config.toml
dataset = "larger renderings of crowded toy scenes"
train_examples = 45211
eps = 1e-08
batch_size = 256
lr_schedule = "wsd_sqrt"
decay_fraction = 0.2
warmup_steps = 620
Rows from block 6, named by matrix and row number. Each number is 500 + 50 x the weight over its row's rms, rounded and kept within 0 to 999. All counts start at 0. Numbers have three digits each. After the name is the row's rms in percent of the matrix's.
# convs0: reduce pointwise conv (model.mid.0.convs.0.weight, 128x256x1x1), inputs 128-255
convs0.9 006:496500499500529397500500498500494498500500500498263495458500511499499494497499500500500336502496494500205507501498500499500500500500499500496486493500498493499500495500498503500499501505500500568503501518504508505501501501504535513512500472535500562504502383535498501500506509505500501500501500500451287501503500292509469555501504502268500500509501534506500501504506490445505500501512
convs0.11 007:500500500500461495500495500499500500500499241499501498514500496500505500499495500500492512420500500500526220499500500500500500500500500500499496500500500495501500500500500489500500502506500500479501500496502313505500500500502476498506500503499500493501501509492502500500503503502510500498500500500554501500502500488520511447500501500477500500503500496499500506502501863425502500500497
convs0.12 041:499500500500510252500500500500499500500500501499336497471501506500499498499500500500501477509500499500469510503499500500500499500500500500498500500500500496500500500500500510500500500505500500534501500504502502502500500502500548512512500465502500533501501471506489502501502501501500500502500500500465269500501500270506493530500500501267500500502501505500500502502501499290501500500504
convs0.17 750:509500502499312500502441515499524509501500473517499522540495458509530518523469500500447500352513515500530330459514499503483504500500501500525529521489506529520499515496517452511505479474500500381488496456478428472497500491480433466472502498460500452477480564376549477491476477473500486467491500500911499491483500481520506450500490495498500500483496449470500498480477571446477500487428
convs0.19 009:500500500500505121500499499500499499500500500499340498462500503500499500498500500500500348505498500500377507500500500500500500500500500500498493498501500491499500500500498503500500503507500500524501500510502504510501500501501530501506500454512500543504501493503494501501503502507500500500501500500460230500502500273507465521500502500213500500501500502501500501503504497345502500501503
convs0.20 021:499500499500522274500500500500497499500500501497284492443501519499499495495500500500501347514499498500346517503497500500500500500500500500494492499501500487499500499500499509499499503508500500551503500518503508509500500502503550513516500448522500562504502443523492502501506507506500502501500500500473288500503500289508470554500503500297500500505502517501500502505504496324505500501507
convs0.21 005:498500499501538286500500498500496498500500502498306492437501517499498496496500500500501342514497497500278522504498500499500500500500499500497488497500499481499500498500498506499499503513500500602503501536505511511501500501503570517516500424524500563509502429541494501500510509507500503501502500500404298501506500302507435563500502502296500500504502530505500502505510490370506500502516
convs0.28 019:499500500500510221500500499500499499500500501499253495475501504500498500498500500500501296508499500500370511501500500500500500500500500500499494499501500490499500499500499508500500504510500500541502500511503503508500500501501545502512500452511500530502502487510490502501504503505500500501501500500448259500502500265505458533500501500252500500502500504501500502503504498323503500501504
convs0.33 078:500500500500500638500499500500500500500500500500630500549500499500500500500500500500500685501500500500683451500500500500500500500500500500500500500500500500500500500500500500500500500500500500497500500497500500500500500500500488500499500715500500493500500555501501500500500500500500500500500500500507630500500500619500686485500500500626500500500500500500500500500500495699500500500500
convs0.35 024:500500500500499599500500500500500500500500499500798500514500499500500500500500500500500726499500500500644465500500500500500500500500500500500500500500500500500500500500500499500500500500500500498500500499500500500500500500500484499500500732500500495500500517500502500500500500500500500500500500500573621500500500654500626485500500500514500500500500499500500500500500500663500500500500
convs0.39 007:500500500500500556500498500500500499500500499500503499501500500500500500499500500500500531500500500500501488500500500500500500500500500500499498500500500496500500500500499500500500502506500500502500500500501500503500500501500500500505500505504500501501500500501500500500502501502500500500501500500500652500501500548500502500500500500682500500501500500500500501501504499523501500500500
convs0.41 010:500500500500500625500498500500499500500500499500516499500500500500500500499500500500500538500499500500505490500500500500500500500500500500499497500500500496500500500500500500500500501505500500502500500500501500503500500501501500500505500510504500501501500500501500500500502501502500500500500500500500700500501500759500508500500501500773500500501500500500500500501502498533501500500500
convs0.42 005:500500500500500541500497500500500500500500499500501500500500500500500500500499500501500501500500500500500487500500500500500500500499500500499499500500500499500500500500500500500500501504500500501500500500500500503500500501500500500504500502502500501501500500501500500500501501500501500500500500500501960500500500512500501500500500500714500500501500500500500501501501499536500500500500
convs0.44 023:499500500500503110500499500500499499500500500499321497497501501500500499498499500500500473502499499500435500501500500500500500500500500500498499499500500494500500499500500501500500502506500500521501500506502501507500500502501520501514500483506500519505501493508498501501504503502500500500500500500499139500502500278501494509500501501166500500503500502500500501502504498416502500501503
convs0.45 096:500500500500500264500500500500500500500500500500435500499500500500500500500500500500500436500500500500495501500500500500500500500500500500500500500500500500500500500500500500500500500500500500501500500500500500500500500500500502500500500463500500501500500500500499500500500500500500500500500500500498175500500500195500499501500500500182500500500500500500500500500500500327500500500500
convs0.48 195:500500500500519321500500500500500500500500500499357499439500504500499500499500500500501345526500500500380542501500500500500500500500500500499496500500500487500500500500500514500500504520500500539501500522501501513500500501500586507523500377514500542502500434517490503500502502502500500501500500500418296500501500287506411573500500500289500500501500509500500501501503500322501500500504
convs0.53 607:500500500500425505500500500500500500500500497500483500337500489500508500500500500500495496451500500500517416492500500500500500500500500500501501500500500501500500500500500479500500499499500500466500500487500490498500500500500473498499500498494500480499500517463504496500499499499500500496500500500501503500499500504591516479500500500501500500500500484500500500499499555460500500500483
convs0.55 013:500500500500500483500500500500500500500500500500432500500500500500500500500500500500500482500500500500493501500500500500500500500500500500500500500500500500500500500500500500500500500500500500500500500500500499500500500500500500500500500499498500500500500498499500500500500500500500500500500500500498492500500500494500500500500500500451500500500500500500500500500500503495500500500500
convs0.57 105:500500500500500221500500500500499500500500500500323500489500500500500500500500500500500332501500500500379501500500500500500500500500500500499499500500500498500500500500500500500500501501500500525500500503500500501500500500500523500502500434502500507501500496502499500500501500501500500500500500500498230500500500264500479504500500500258500500500500501500500500500501500328500500500500
convs0.58 024:500500500500501748500500500500500500500500501500574500504500499500500500500500500500500749500500500500546495500500500500500500500500500500500500500500500500500500500500500500500500500499500500499500500499500503500500500500500494500500500554500500493500500504501502500500500500500500500500500500500531784500500500751499539494500500500764500500500500500500500500500500482821500500500500
convs0.59 022:499500500500502308500500499500499500500500500500128498498500501500500499499500500500500436500499499500458500500499500500500500500500500500499496499500500498500500499500499500500500500501500500508500500502501500502500500500501506501502500498503500505501500496503500500500501502502500500500500500500496432500501500485500495507500501500267500500501500501500500500501501500469501500500501
convs0.66 182:500500500500508390500502500500500500500500501500396500461500526500500500500500500500500385503500500500441573500500500500500500500500500500500500500500500500500500500500500501500500500500500500509500500501500500500500500500500533503500500441500500523500500413501499500500500500500500500500500500500000378500500500364501428525500500500379500500500500505500500500500500501403500500500502
convs0.68 014:500500500500499616500500500500500500500500500500520500501500500500500500500500500500500517499500500500504498500500500500500500500500500500500500500500500500500500500500500500500500500500500500498500500500500500500500500500500497500500500504500500499500500502499500500500500500500500500500500500500502559500500500568500502499500500500609500500500500500500500500500500501520500500500500
convs0.69 164:500500500500522354500501500500500500500500500500343500425500503500500500500500500500500332502500500500367562500500500500500500500500500500500500500500500500500500500500500501500500500500500500515500500501500500500500500500500525501500500401500500516500500425501499500500500500500500500500500500500359334500500500322502400541500500500337500500500500502500500500500500502385500500500502
convs0.70 037:500500500500500373500500500500500500500500500500292500498500500500500500500500500500500389500500500500489501500500500500500500500500500500500500500500500500500500500500500500500500500500500500501500500500500500500500500500500501500500500499500500501500500497500500500500500500500500500500500500500492460500500500484501496502500500500370500500500500500500500500500500501487500500500500
convs0.71 015:500500500500500498500500500500500500500500500500264500500500500500500500500500500500500493500500500500491500500500500500500500500500500500500500500500500500500500500500500500500500500500500500500500500500500499500500500500500500500500500499499500500500500490499500500500500500500500500500500500500500497500500500498500500500500500500497500500500500500500500500500500503499500500500500
convs0.72 025:500500500500500370500500500500500500500500500500344500497500500500500500500500500500500389500500500500485501500500500500500500500500500500500500500500500500500500500500500500500500500500500500500500500500500500500500500500500501500500500496500500501500500498500500500500500500500500500500500500500493396500500500405501492501500500500375500500500500500500500500500500503489500500500500
convs0.73 035:500500500500500493500500500500500500500500500500073500500500500500500500500500500500500318500500500500491500500500500500500500500500500500500500500500500500500500500500500500500500500500500500500500500500500500500500500500500500500500500498500500500500500488500500500500500500500500500500500500500500498500500500476501498500500500500389500500500500500500500500500500506493500500500500
convs0.74 221:500500500500528294500500500500500500500500500499327497458500512500499499499500500500500327505500500500381530500500500500500500500500500500499495500500500492500500500500500510500500501506500500564501500504501502507500500501501582502516500413526500572501501447534496500500502502502500500500500500500402291500501500303512433572500501500292500500502500509500500501502502500334501500500501
convs0.76 006:500500500500499362500501500500500500500500500500276500495500501500500500500500500500500387500500500500454501500500500500500500500500500500500500500500500500500500500500500500500500500500500500496500500500500498500500500500500500500499500498497500500500500472495500500500500500500500500500500500500480388500500500397500486508500500500341500500500500499500500500500500510409500500500500
convs0.80 145:500500500500505296500500500500499500500500500500227500478500504500500499500500500500500356501499500500275503500500500500500500500500500500500498499500500499500500500500500501500500500500500500533500500502500501501500500500500514503501500495506500524500500398504500500500501501500500500500500500500498299500500500344503492554500500500269500500501500525500500500500500498458500500500502
convs0.82 006:500500500500498695500500500500500500500500500500522500503500500500500500500500500500500519499500500500507499500500500500500500500500500500500500500500500500500500500500500500500500500500500500498500500499500499500500500500500495500500500503500500498500500502499501500500500500500500500500500500500508600500500500567500502497500500500604500500500500500500500500500500500529500500500500
convs0.84 018:500500500500500498500500500500500500500500500500000500500500500500500500500500500500500426500500500500484500500500500500500500500500500500500500500500500500500500500500500500500500500500500500500500500500500499500500500500500500500500500498499500500500500491500500500500500500500500500500500500500500489500500500490501499500500500500496500500500500500500500500500500507500500500500500
convs0.85 006:500500500500497546500500500500500500500500500500514500501500500500500500500500500500500510499500500500506498500500500500500500500500500500500500500500500500500500500500500499500500500500500500497500500500500499500500500500500494500500500503499500497500500502499500500500500500500500500500500500500506525500500500530500502496500500500539500500500500500500501500500500503505500500500500
convs0.86 012:500500500500499531500500500500500500500500500500648500502500499500500500500500500500500527500500500500549500500500500500500500500500500500500500500500500500500500500500500500500500500500500500498500500499500500500500500500500498500500500502499500499500500510498500500500500500500500500500500500500505521500500500515500503495500500500554500500500500498500500500500500502502500500500500
convs0.90 167:500500500500501340500500500500500500500500500500284500495500500500500500500500500500500371500500500500341515500500500500500500500500500500500500500500500500500500500500500500500500500500500500500500500500500499500500500500500501500500500440499500501500500497500500500500500500500500500500500500500456303500500500287500465502500500500349500500500500500500500500500500503474500500500500
convs0.95 012:500500500500500500500500500500500500500500500500000500500500500500500500500500500500500498500500500500492500500500500500500500500500500500500500500500500500500500500500500500500500500500500500500500500500500499500500500500500500500500500500500500500500500499500500500500500500500500500500500500500500500500500500499500500500500500500497500500500500500500500500500500506500500500500500
convs0.96 025:500500500500501359500500500500500500500500500500395500496500501500500500500500500500500287501500500500466502500500500500500500500500500500500499500500500499500500500500500500500500500501500500505500500502500500500500500500500509500501500493501500503500500498502500500500500500501500500500500500500490339500500500374501493509500500500256500500500500501500500500500501500484500500500500
convs0.99 011:500500500500501469500500500500500500500500500500466500499500500500500500500500500500500469500500500500485501500500500500500500500500500500500500500500500500500500500500500500500500500500500500501500500500500500500500500500500501500500500497500500501500500499500500500500500500500500500500500500500497470500500500482500497501500500500452500500500500500500500500500500500497500500500500
convs0.101 009:500500500500500479500500500500500500500500500500497501499500500500500500500500500500500492500500500500499503500500500500500500500500500500501500500500500501500500500500500500500500500498500500499500500500500499500500500500500500500499500498497500499500500500499500500500500500499500500500500500500498473500500500465500499500500500500464500500500500500500500500500500503493500500500500
convs0.103 042:500500500500501230500500500500500500500500500500337500498500500500500500500500500500500303500500500500480503500500500500500500500500500500500500500500500500500500500500500500500500500500500500503500500500500500500500500500500504500500500487500500503500500499500500500500500500500500500500500500500492269500500500347501485503500500500247500500500500500500500500500500500406500500500500
convs0.109 317:500500500500501316500500500500500500500500500500234500497500500500500500500500500500500260500500500500386501500500500500500500500500500500500499500500500499500500500500500500500500500500500500514500500500500503500500500500500512500501500495499500512500500469501500500500500500500500500500500500500444287500500500276507476505500500500182500500500500501500500500500500773454500500500500
convs0.110 033:500500500500504271500500500500500500500500500500256499494500502500500500499500500500500330503500500500365504500500500500500500500500500500500499499500500498500500500500500501500500501501500500516500500504500501501500500500500514501503500474503500510501500493503499500500501501501500500500500500500491253500500500252502472513500500500248500500501500503501500500501501500417501500500503
convs0.111 012:500500500500500299500500500500500500500500500500491500497500500500500500500500500500500475500500500500495503500500500500500500500500500500500500500500500500500500500500500501500500500500500500501500500501500500500500500500500502500500500487500500501500500499500499500500500500500500500500500500500496194500500500300501497502500500500229500500500500500500500500500500500441500500500500
convs0.112 015:499500500500503469500500500500498500500500500500459499497500501500500498499500500500500368500499499500144500500500500500500500500500500500497496498500499499500500498500499500500500500501500500503501500502501501501500500500501505505501500496503500509501500426506500500500501501500500501500500500500493436501501500490500492510500501500470500500501500503501500500500501499498500500501501
convs0.115 005:500500500500500479500500500500500500500500500500495500499500500500500500500500500500500485500500500501497503500500500500500500500500500500500500500500500501500500500500500500500500500499500500499500500500500500500500500500500500500499500496498499500500500500499500500500500500500500500500500499500498482500500500482500498500500500500483500500500500500500500500500500502491500500500500
convs0.118 103:500500500500503275500500500500500500500500500500305500494500503500500500500500500500500327502500500500369509500500500500500500500500500500500500500500500499500500500500500501500500500501500500517500500502500501501500500500500522501500500433501500508500500490502499500500500500501500500500500500500493269500500500276501435514500500500265500500500500502500500500500500500333500500500501
convs0.119 009:500500500500500236500500500500500500500500500500446500496500500500500500500500500500500468500500500500493502500500500500500500500500500500500500500500500500500500500500500500500500500500500500501500500500500500500500500500500501500500500495500500501500500497500500500500500500500500500500500500500498292500500500430500496501500500500281500500500500500500500500500500500457500500500500
convs0.120 007:500499500500500469500500500500500500500500500500497500500500500500500500500500500500500489500500500500499502500500500500500500500500500500500501500500500501500500500500500500500500500499500500500500500500500500500500500500500500500500500496497500500500500500500500500500500500500500500500500500500498464500500500459500498500500500500450500500500500500500500500500500503478500500500500
convs0.121 038:500500500500491501500500500500500500500500498500502500500500499500500500500500500500500501496500500500503498500500500500500500500500500500500500500500500500500500500500500500500500500500500500487500500499500472500500500500500496499500500500497500496500500501497500500500500500500500500500500500500501501500500500501500500494500500500501500500500500499500500500500500542500500500500499
convs0.122 005:500500500500500419500500500500500500500500500500475500498500500500500500500500500500500422500500500500486503500500500500500500500500500500500500500500500500500500500499500500500500500500499500501500500500500500500500500500500501500500500490500500501500500499500500500500500500500500499500500500500497440500500500361500493501500500500463499500500500500500500500500500500462500500500500